{"dataset": "drawn small creatures on textured ground", "loss": "sigmoid", "embed_dim": 128, "encoder_head_dim": 48, "encoder_parallel_block": false, "text_encoder_width": 128, "text_encoder_bias": "qkv", "text_encoder_num_experts": 16, "text_encoder_expert_mlp_ratio": 2, "text_encoder_shared_expert": false, "optimizer": "muon", "decay_fraction": 0.2}
Rows from expert 1 of block 5 of the image encoder, named by matrix and row number. Rows with one number belong to one neuron. Each number is 128 + 32 x the weight over its row's rms, rounded and kept within 0 to 255. All counts start at 0. Numbers have three digits each. After the name is the row's rms in percent of the matrix's.
# gate: expert gate (encoder.blocks.5.mlp.gate, 8x64x256), inputs 0-36
# up: expert up (encoder.blocks.5.mlp.up, 8x64x256), inputs 0-36
# down: expert down (encoder.blocks.5.mlp.down, 8x256x64, transposed), outputs 0-36
gate.10 104:088110207109148151125086161075111110115178144089127157127207148089113092168116134173058178138152076111103118172
up.10 116:082113219091130161125072170105127095102150122108099180173172185103134122165093105155053175122133127128105110161
down.10 105:172163128139077091105121142112131138133144137134124158121076160140111138129137172184041146140128106132102153170
gate.11 102:158116128114100148158183179133142131143143069093123150135097128167090121140188176105106108109067085145136130162
up.11 096:116147127088170102183060131133141107153073107079163100106111185097130094103193149071105136100062133120171154144
down.11 103:140159116122088115101149132123150157124106100094121156109179112154132114127142071141151138128112128135094120101
gate.12 101:186123103138129113146075095120125146125047122120183134158133106140182148166117122067062152166075087094156124181
up.12 099:147149127134125094155112146114128156154023145109164144158110059110163128158131099117089124137098084116180188174
down.12 104:126084106053083157139156138108141170075108127155117125122144114142147146186131172104128141169137167116126131169
gate.13 101:109095074210119126141148158044132173176100097135123073129150144146159113103129143151141170133202119210172095112
up.13 101:088154174066125070138139124181138103145105116169117151118121152106120120114126168131122073090082156121093153110
down.13 089:122162131126138155164147085065095104091141133092123188154147123115139109167123109171127139125194126082174096112
gate.14 095:171115159121120119179142086115133148167133142178106113133144077150110181109156159114085142136104148088072125135
up.14 094:101136093182174141082125103076115101132198163106195143151090156124156095149090097118148198173116116149136128136
down.14 094:136130125096140113083181127119104148185113131111132154132152122100111121137161195120140161054084147127105136154
gate.15 093:200159108126118171141154155111135102135130125109078090142151125163156166167094117153171086060135191093126088134
up.15 094:122067084138140055124186163107130162155079129120125153077164127120108074100128095141093179142190090128100172136
down.15 093:092147128126107142057071102102138145132119103119126122141166120081178059102136149156191099098073114171119093168
gate.16 100:137098088184136117179134172113139121132101135103121140087105040105121159077166130143148097140127068149194130122
up.16 104:086164131127108157099131113160143149156095143144161102146073176088145112100154153113115086093117204099108143110
down.16 103:115143149137143169222118155089095160141170115126155145147077121116137109103118054082115150166155124096139089105
gate.17 100:116135117177124150153120123047142084111140154135140133139114079167178106140156118070070196106126114168109100128
up.17 105:139064080168125103088174135137117213134103166084122118072115077101071142137103118114123148140143123155112123103
down.17 106:112096114134138069104128099135094119127091080107119091094173122131149139109131143104150174103161039169089115162
gate.18 104:087130166120099127138131125122119135178164191082194205122120101096116141124144174076146135135110076086088173101
up.18 105:079124115163114123128070113122155166128166103122121145081052132099111124084147146101176145172148105129125116137
down.18 105:095165151122080154110143073103158183115132092154156205116160141140114079157090190097125146168192131114152141143
gate.19 106:165066071107139104126114089097128116092159092100123097121164170123151166139119123120130130120139122167158096090
up.19 107:138096112106128112132126101120162127117132099180166131101113151126151188084143133164127189134161119165145082089
down.19 106:061153140130125158139163158139127178181140121069126168161092153170089126177149123150163116139142133140149121097
gate.20 099:139096139077143159124097174162133152146124022176112125174088079118144102147126182124120128123080069127168114143
up.20 102:151144110190121113189133095104167128161115139067094121123160173135144143147156138114097122130178130137128099166
down.20 096:101095112130101151162166158108127085131117153089126115176138082189140102112128120094179168163132163122126098092
gate.21 093:144142143130082152085137086194088135152042088135071103161139140181117111135208128221136213123100134126095134090
up.21 094:115106167068158066146115153122112113127166166131119178099175174066142120104093101100103112102175137165184136151
down.21 094:159122158146131119148098139133126126106134150186100134160068139131169155141127110141179122159161134111134151090
gate.22 104:110121113160135122157175154155110117170137152132089091090098148127092161127139118187171148109158121143087089129
up.22 103:151100070158152155149124141100101152106120159113102141115118090134181150110150174124136118177067103160095143071
down.22 102:120180144145134153180088127117100117132099111172132145121142092128110084135108155145108151102101111090149153096
gate.23 106:180135121206112155195109083093145111128136151154108113112113081139101136106210132138123105130084132128161076121
up.23 105:169111156084151096115164165089126073149143083081121102082158194130178148130103123135126116096145138113111094122
down.23 092:081119132138111153142099113105095071108140119155095140154162114095150109111093188137181117223173075109187098105
gate.24 101:097086134136139131133138123149185113096100101164141092189074138148131154113127145153114142085162112110073122122
up.24 101:182150120141122107150133110129127114091122115144132132166089142123140082094161141102123131071107071117046160103
down.24 104:099072155131161112075120178146135158146166106180142187118125113119076148170144169114133091151185096180096054159
gate.25 106:097055107152102145134133065131122144113167145092162166116146145178143131103141185121144167121076063126146151186
up.25 102:138081113143091146128137136162100093107131193154207146127125115151127122094155154121152178138083160134103119146
down.25 103:117120117123108169177079156120069085143120177095166140098144164086125166170178182167076162139153112131147106092
gate.26 107:140161189092126156116088141123139130077111130179130086097094124144148142146135151125101130129124139139129106130
up.26 103:110121145055146127140133106101137098086070047110163091135122182124147183094116088157113136140126147139101134078
down.26 099:130084166123117174121093098127107110147124163161040125117152120193145066140116169089055135127092130101150109124
gate.27 108:160132131206103138142181143115042136122135130093174155107145103109160150141138187118134163087061075153129109126
up.27 107:106101194112129151104176183125031145160110136111147138063120091113142129135109164122113145113081090110140096141
down.27 117:155223140190049146087131118106171146085144159130134154147127090175092099104155154148171120121129143154128136173
gate.28 106:090125137174125138134127159121149150124166141133110097141146223116175154166121084139123173116178121165125074151
up.28 100:103144073127051112101121101211142128143140186163160138176169181141124114126144103112155137079128150067087121084
down.28 107:114147161133121117121095112094153167126134138136176132138136130151123177176136162134117135090106127115068141072
gate.29 097:119114093168117137190090127128169145112124166135202126147141146091137092133141140144091126040116147080160161127
up.29 100:163134201075155114104124117167095109125133103126083202080155127114165147118095067118145143141136119151123116154
down.29 088:143097128140160129143102123114123159062130124158114095084087144158180139115103157110126168163145135132128110178
gate.30 097:134133166155118103125175129081125159071113137067084139128123132107211161133109168172150100152183098103117140137
up.30 093:196135093115109122172137119176110083137112106166139069142108108174122139106174121110096093135039172163124104150
down.30 100:153115074114159154179075173151126050109156102123110143138115154096199172125144113171192115200131123119142129072
gate.31 093:195078072159134095144123123101050105146089166165125075090152110180062175166074090151153165121111106138153148115
up.31 095:155086106153135085141104113107100096190123159136132119117126141150153127092136213127158118221122144136116182104
down.31 094:136168112123142132149206109099126157040123127137111138104185152100151079121125078139073031084126104123133120117
gate.32 102:094146118114169120101143121186144118106100103177073143174161135150147123111115127123097126162072103115181146110
up.32 103:096106099100129169136152071178089173142103100196122111162165150127099165125142167093092186187083081107166138161
down.32 105:166091104118122134137171120152121153069113128150134101129154124180144130126054120165149126163147120120099079186
gate.33 097:110109123075184106118175089124119141094139109156059131106075090084080125155089142114148071117148103123126136203
up.33 096:117129105065125090128117117134094112082110060161134134086102097122078107146097148103138058169120136099086164154
down.33 107:086050103161148074141113102129153056135087128098136105129181161168116152156129097131151112189089163089112160104
gate.34 109:143150146138131093143116137073147123102191162151088096117127156149141117097134127118167094112208143102135084137
up.34 104:117151170136140090131118143111144193102183178158098095090111157143133164115106114117165111102194125085135103151
down.34 110:136119159117140168025148123165190183119113147101082141113072120149087128137139170119174118162191162198134146119
gate.35 093:107098124157142138164123109129123167184150174111138119076142103152123130203133126124120169137129106117169132170
up.35 093:138124098194184127101100122145058128118107163086112113102152170143148124118137111162109075112130149108149125138
down.35 099:108127127158045138144164083138140176145131203133164124138096124105151155081115171158147104163111193127113102108
gate.36 091:123106073177181218141126161057156149133129157096119127115146013107119139132071133178129158145170073199130128180
up.36 089:146137136028116079110155109183143136116145108160174147152171209148137130132115134109139111132069219108135113089
down.36 094:122152121111118142193119101115127150094152137120175146129126101109131143138137096134108155129150175095110082137
gate.37 102:131121140122168156122113126092084120105160121202115167141066136174142088150137156095117090133076059119118087075
up.37 102:146114139123137161097146162102104088069176151156100159145133184110081073117125134088122120121129107160167147129
down.37 103:112115096137159111149094097171176106118168120034161147175082110171134130230113144055158175147134112173079128143
gate.38 093:146112131143124119134081127148061119105163103094124170149114125143175109098077094068091103151151100117130160240
up.38 094:093142117093149087105164104151117128104165171124131117077126186139133150022095094104150088112155091090098152215
down.38 107:117123133137127177109134084117119129132110116190095100110131138171079108069131131118095103244181145172085113111
gate.39 102:182130086146115119159056117070098112099182123113122163153128075175135094159145121083084085205094087127186182137
up.39 101:144121095113125109109083114178058163107160146198097117155109145117155116130104082135125075163135170137164151147
down.39 096:130131122139131168125131133090112151090111092129096164147137069145174126132121056144163142177083159099106100077
gate.40 094:109139159118071129117136116134122123131125073146106103154081189105084094136124136149116093133137175151123124112
up.40 090:180137080169124147101176158129148164181112130140080115094113067106150207138150126101127154181098095181112123116
down.40 093:127138156112079178100160099149124186098165178154154176168116099126178127178156110180121122107199093153121108141
gate.41 101:121122052149108147110136094111140101118134173138142090109201189085107117106080149057122171153129086123126128113
up.41 104:146091104129113141113131059107109119106124160143138098109167130134113123088073116109138229189096129096078085124
down.41 094:090133114149132091100153100166122055170119198132141099114152096182119122191106082092118113103162125159094099157
gate.42 102:112170114133122111168101156121163162138113088164120160149166150140197154147117123169106059091102166106102173142
up.42 103:202109153119086163133132153101117062142146150092130127104125135167094120112118154112154161140092129161134061121
down.42 108:138141134150163094136208104144134120141160026084138106118147111132104125079080125113072099047135068125107113164
gate.43 101:115135118165096126041131133104133097123107111128146148087132104146092136091141126135197174128101167088149205054
up.43 099:102146084140146118140134087092188127125099154157147148121122151143122152143150120134135137140109159044065162092
down.43 100:124182124146167129171063134183088110124135095164120114119172176120075137140109161115192144160131129099081127018
gate.44 091:097136120153064126078101107086164122086126100128144100151170081115144107114135132133109161107183150140089104157
up.44 087:094147161138066152064104123106166141084126104158124121130099069124154072093115136141094131107173136127051161150
down.44 094:147111155120080070143143138140124145044156143180163152116084124087136105201150067112146123100094097114163108124
gate.45 095:127124216185117142111126101126132105109103173144140131072142097133117088141110115092145186158189094147155153145
up.45 095:104138221148122158115133110109135126124123144171119170126125082118097078110044110113141175188166129161161150156
down.45 099:112160123142108161141181113142116136099129098106154150146134063108143120122146168108084149111255096117139190138
gate.46 092:169095128053157128097143149130144117187179134092152082100141113118108118184078104108164218070100140172156100171
up.46 088:096157111069118124093138168159162154132172182162136153133152137077136129161060122120165103081144118147149127120
down.46 098:164118131101128174153102094126155148087107096127158145132093145079161128176158123128052158121108103156100120138
gate.47 099:126123110103157079064149075130170108111157136132109084061115119089117142132101144132152162085147083176120095221
up.47 101:102106144102132110138120196109106095207093130094124102128123104134087119137143108150138162125106078152141175117
down.47 096:077118139139152080138108105175105155116151161114108138068152133106105208109099150169144150102191078096112110188
gate.48 104:172123127125120091149122125103132117198125142102096100113098159147151198139135196139139099119100092111143094119
up.48 110:093119107157132175125129142089099135040112101126167136122137083145121070124159116077129137140113116157102140159
down.48 105:143127133137209098092119148104130074130109131162129150128148087093134146092129097119140079145120146121232155100
gate.49 092:153085102109119121104126167089047086162067079054147148089152164127178125144111131166153085143129102134147076117
up.49 096:113170164115098145132120075101106122118145138170105093101137063087119105134177142120121108133078167099107221127
down.49 082:153175137158168129159152094128077129151132124110141099163210063121104116163102091147099132159170135137163094083
gate.50 096:156137131163101122076083075150128183121208169159082114143132125110118138201167159107175100106131126085109125103
up.50 086:109131120096147203139171154091151122079020070115137119152128114123158151093111144143083118181148116155131119198
down.50 103:174140130150128122109134109141099174067133147142122095108148139110118077112073135160171101092084136115189168071
gate.51 092:166094086087136151084086146207170131125180104146091103163103140081146104151068137138132148117161024176162146081
up.51 097:141065081150127127158181136143148084154103083095159078137134114075127153153101116075161169168132021120126152115
down.51 106:119171163123121095135145094103141121060126136104091119135140153119152113099144152103176113085158087062197127063
gate.52 096:144164136162177129120132100080138164135129211108157127103156060125149208110191105150123172152132158130150092118
up.52 095:134090146060161098135134172128118162121144145112159101118179210145034129197157076165146117086095075112102164137
down.52 093:103125129156177146083109082153111119082125135144122112152143108079088159130102159138104080217139163130108109036
gate.53 113:137125092069136116114120137122158143151174107190111135098138159166091049129142138134115158057105090115132156158
up.53 118:203086110112113159155139135070088098085091118081064212138130147166133096154152140072118066113066112120178133126
down.53 103:164133125122128105141117132120166122132101119110115108125087175223060116130178086108130128064102188165098146144
gate.54 098:137185131071142116055129079127116128140180140181115104126065218165106159139165122154148153136147153071138118148
up.54 093:087174151123157127087117122167168139120210145183099169168112121128126148110103121102105139100155112082147129100
down.54 087:124116143150205164103148114166139100074114121130106108172172111079190112106121063137092080133140117172175125155
gate.55 096:126062114175136129132137131143125081173151113194224105097070114213129114131156142115123157165092120156115148129
up.55 096:138159120111140121099105112127108147088159188084040099131193116080137184101033139097113151125158117147105103079
down.55 099:125125106141115100116130132085201173185132122107132139116119160098203096132171174158114119111171157094145121097
gate.56 106:174126097107124138081101156195049115126123118147062109093126099137097144147140151092158107110102101112157136130
up.56 104:160126117140113118100151113071142124115112153119189079149117135081116115108064123176094143166144137088111154066
down.56 105:109110188118168134083128126105158208132133158119101122138112098085097172092172068158089091106141102138127149153
gate.57 103:156164071150132162182109125128146111111167138137166129172108092135158108192128138091100153127098074128123086140
up.57 099:085138129138112133185145152093141128158135163178132124086143146125122109147120151124081143091148198144108122107
down.57 095:133125117107131088038169137126189135128115149155122102142093077122085112132122138140149084158112082115106114142